{
  "model": "model that answers yes/no questions on an image's attributes",
  "dataset": "simulated fluorescence microscopy of cells",
  "train_examples": 195000,
  "image_size": 24,
  "crop_scale_min": 1,
  "horizontal_flip": true,
  "questions_per_image": 8,
  "encoder_arch": "resnet_bottleneck",
  "encoder_norm": "batchnorm",
  "encoder_activation": "relu",
  "encoder_channel_attention": "se",
  "encoder_depths": [4, 4],
  "encoder_kernel_size": 3,
  "encoder_stem": "single",
  "encoder_avg_pool_shortcut": true,
  "encoder_dropout": 0.1,
  "encoder_widths": [256, 448],
  "fusion": "prefix",
  "fusion_encoder_width": 256,
  "fusion_encoder_layers": 8,
  "fusion_encoder_norm": "rmsnorm",
  "fusion_encoder_norm_position": "pre",
  "fusion_encoder_activation": "swiglu",
  "fusion_encoder_mlp_ratio": 2.67,
  "fusion_encoder_head_dim": 48,
  "fusion_encoder_fused_qkv": true,
  "fusion_encoder_bias": "qkv",
  "fusion_encoder_qk_norm": false,
  "fusion_encoder_layer_scale_init": 1.0,
  "fusion_encoder_parallel_block": false,
  "fusion_encoder_inner_norm": false,
  "fusion_encoder_drop_path": 0.1,
  "fusion_encoder_positions": "learned",
  "fusion_encoder_connector": "mlp",
  "init": "trunc_normal_002",
  "residual_init": "scaled_by_depth",
  "optimizer": "muon",
  "muon_scale": "original",
  "lr": 0.015,
  "momentum": 0.95,
  "nesterov": true,
  "orthogonalizer": "polar_express",
  "adamw_lr_other_params": 0.0019,
  "grad_clip": 5.0,
  "steps": 5800,
  "batch_size": 384,
  "epochs": 11.4,
  "lr_schedule": "cosine",
  "final_lr_fraction": 0,
  "warmup_steps": 110,
  "weight_decay": 0.07,
  "adamw_weight_decay_other_params": 0.01
}
Rows from block 5 of the image encoder, named by matrix and row number. Each number is 128 + 24 x the weight over its row's rms, rounded and kept within 0 to 255. All counts start at 0. Numbers have three digits each. After the name is the row's rms in percent of the matrix's.
# convs0: reduce pointwise conv (encoder.blocks.5.convs.0.weight, 112x448x1x1), inputs 300-447
convs0.92 110:152126119096120143118109155116123131119119133124136149118113119116097135152113138147137135141103146126131155132145175099092131122119154122152127136114165140141119157170051111134156127155132130107112145163110112071105129121121102139112146135104127137105117131120145104104169152124138145093134139140183133110160148128140120114144138146107142085128145113146109145116142137107116150142126143158099141135065141117126101144124123145128105144141150134
convs0.93 091:100163122124137115146109156130118121192102102125119138150147122149142084158100128139143163115128147123124129115127152149115128136153131158138099165117135107135123115145121125132196096153148132161130123129122142132127171172139167132107120096169146150104168129139113152134111137146131132145124143186164111116123113097189137131113123120125131115138098076131158130135098151081146161146166115120133133173121110127111140123145108113121088196166142163
convs0.94 105:134192146131141128140151118130159130144112133126130157145178137105125147120133129149142119169135093162114131105130132142177126136134174105112139168094136135146127176095111113149124141106102164144148143165129146124179128108142122138144106103117135098145141121122123144074126128156113141089075150079106104120104087160118120133167153112076136168112160106135120118139134104134125128134140131075126114152134113149132116145157113173142197115143143118
convs0.95 112:134161132089132158132112107110101151088094144121112148131139102154123169114116156118117144127139119127111127111135164143142089133084140135143108141120117117124118052098106142162114165099096115160114149103095129158107123142123086121102124121163146126128095086137092098078090133133136136136127128114055114152157148124155138145135112134090141119148090122136114184175130101111178162144120119151125098117129129152098094137124113125115119147130112146
convs0.96 104:131113174147142159110132117120134145097132121122148157098143142118128144135095127129130130113121093127130144192135164139131157140164171115157125078112117133123134138105127150097152125145149138108080115181114156113152164109128106122113101134164094119114110149144168142117167162182190124139130093122135121138138145167092125128163145129117117120127150092100097109128150115155138144110130088120097157145114166158114102151121107135118115087117130166
convs0.97 105:164134144097138124143108190127158131155102161182130193112119180133130153141119123124156115123122094119163148136139137143086142109176174122113139120121095101133123173111110138138184116112173177107144162166118155116140167120143105117112173162133115143115121136144140123118129145135108097096110151171192132143151131157138180113122131145116120155103110115129127084126130109151170141128099140140131160131104119136152131117149125135131145140106104159
convs0.98 100:131120192131165103128171170121117135146119136113122141137168144133118147093159139134131137107153153111130134156124130117164120132133111132141155113128141154156121115158153153121155092138144180163132172108109144066142105137124127137160136134132129142171150121139116125153131159160115125108126114097136139136096122163125092150149155065073136127113159104155134145128133158073132149105102070164081115223115138172113138151147146175119133118117112118
convs0.99 100:116122170117130186122186123165105126147127124159143105128116153137183099124125099146091145146141140104125095135108152087158133198160107116126204132167155180193114156157128115089129118099132103154135110118166180139109086104162142110097150123103172111099121138124120122143112102112187121125152123110096162149151141128131171140106115168155125146167115134143132140125118140162136123126138075118106141144114136131126125128129147111125123150116137081
convs0.100 101:113072155131142134115145161089101107156099091118098145104086114123105150105137102131160088125100156124101096145128078150096046088166105153146135123135158098133121066120112132123126142126145126075102173123101120154089111111128111148119155120110120140097142103141102129155107123105095120059074139125135122131105037140131121106109116128096131128116135128146158103130120123131084145121150131107133115140176137141124143127114086132123136118123144117
convs0.101 107:095106121131142132113109120107107105150092109091126107101099114136129116154143114134134128142128149101099098150108172112121120093146100150116067122148151168101144150070092143120148122102162118092125106110118124179137104134149160125117123126118154102124096117131107103125101098140139089172140145078116146155138125138135130119110129129139165115105124077074106151114111132124094124155169138147119160120113069116172185138100135104136127132091151123
convs0.102 110:140125119150122096117127119135124158109119100108132102143121099151119126135145154109133104117115095082124120143167080097142132127150123116161163138150113092126103114158141133136127117185112100113113157140107194137128140089118112125154151112108118206127121157124174159151107135157113094131152138154117149156171120157114156138099090140142133123109146136101197122094112125101101128105152156130118136129121114141127115127129141137130152101118103152
convs0.103 102:086081139134149150112156097124123131153126154115117108138108117119097141085130115126110113142124131124162111173127154141118119077089110124091105097123110117134143121065110088168134112141117127097131093121088164173079107143124147124132126115092149111132107114109181120126147073141093156145124163130101089095106126154102123119093152153143126088143100153111137178082103138149150111090152109150142105148147165167088104119094159146159115127103087092
convs0.104 103:102079097155127130127099165116126097141151105095148125072092144122109132108112156126136125103136147090170112155131168134065135170163125129118108087145119134135101149083159156089149107123139148105111152113128095178082128122130138091162149140094123098104125143122158121178109131159108119161176116139131104125100153139127113147114133114086158115127144102128118119102123131125098136155177099122145081136121075142136112144149167138118089120141146111
convs0.105 105:109160136116156154118151108135117130132153139163124133117134125152132172081164085127135105129118106109114108132111107147122138163131144093162150148121130089102097104147149107169149105097118145096073129090095144147134077132134118128119124086102124119125112135130114100122158119178163107181146151144088157109163136145117169152103133118147129117140131072126154120121140118149167060111184121121095151124169174124107139123124142089162145156137168132
convs0.106 101:091072159144120168114122096116119132119166145125107102104106106150100136121147147117107108103146089161152104137129150109161102163103149157130111116104149161134081114137126097135112158110136116157066099111042133180082124084150102118113135123104146100114100100133114099112147115123155108141141153118093159142134099155085153116141126148085111130128166122116111132087133084144135139119152103160167158145107142145109147129184116121128138101140163148
convs0.107 095:121128105141172118136179116101135135157130149161124115139139162152147132165142109109137153113166182103055156116129170111189142108127113114113082141121150102156108134120134126104088108177112119161116144138096120139097120130140148122116150133113093138086132155139147164132128143119125088114140137130122182154122091121139173146146131145122121110143164143118121151132158108123090122143112131109142126122162150126160112132127154118103142109125179132
convs0.108 104:160175092094132136079157149136149153159130159116138179147124149119110143137150109145142117144115152137134114112171121112102151168150174134144100135107097123128093204129115140151139167088164106132136173129165143183153121153172080129121120144150109108148143147151125101144177115179137128094179132144107115170112148114118112138115125123121106099113166165146128134109138106113114128140129142154140120124135160172159127147125146132130116114158107119
convs0.109 082:142149183124132103096140139134146135167098122157112147168135097122145112142133091140164130126153108126146196123136112080114084133134165137152101102102131087114129101148158135128126103139127108155167120101201144123137121120150122124150116184117122114154137115114120120183135142146146119190116112131142081156116183121111098140120125100103088112147115159134091156074110100090136119137145149135097100103161169089123110115171134150119166136123095109
convs0.110 106:171140080123123120099120121107094097141114129153125149153208125142120168143128162094130134123124114142127153122120141123158124171144105129113106127106155115099130121111091100111169106139157142127107155138155068108162119127138127119147127116123107118113149123122134107119129135130159147155117139139163163167096112133145102100119143128119109119125116134161140117140110155105114141126119120106096114124158110141120118118113178130137079146158119106
convs0.111 104:130151133132125105122149116137139094104126157120163110137155134157123113148135146191128120116120131156162122123124111132144160135152157111114136113118135187099145196099162130130099134102171140160116140172104113137121188121121217147109126108100066118142126137116114138142156113155151110119096100110164165156113118157136101142152117128118153162103130128090092138109111125146137130142150153107146143107152128139120137130115136115126119156103128095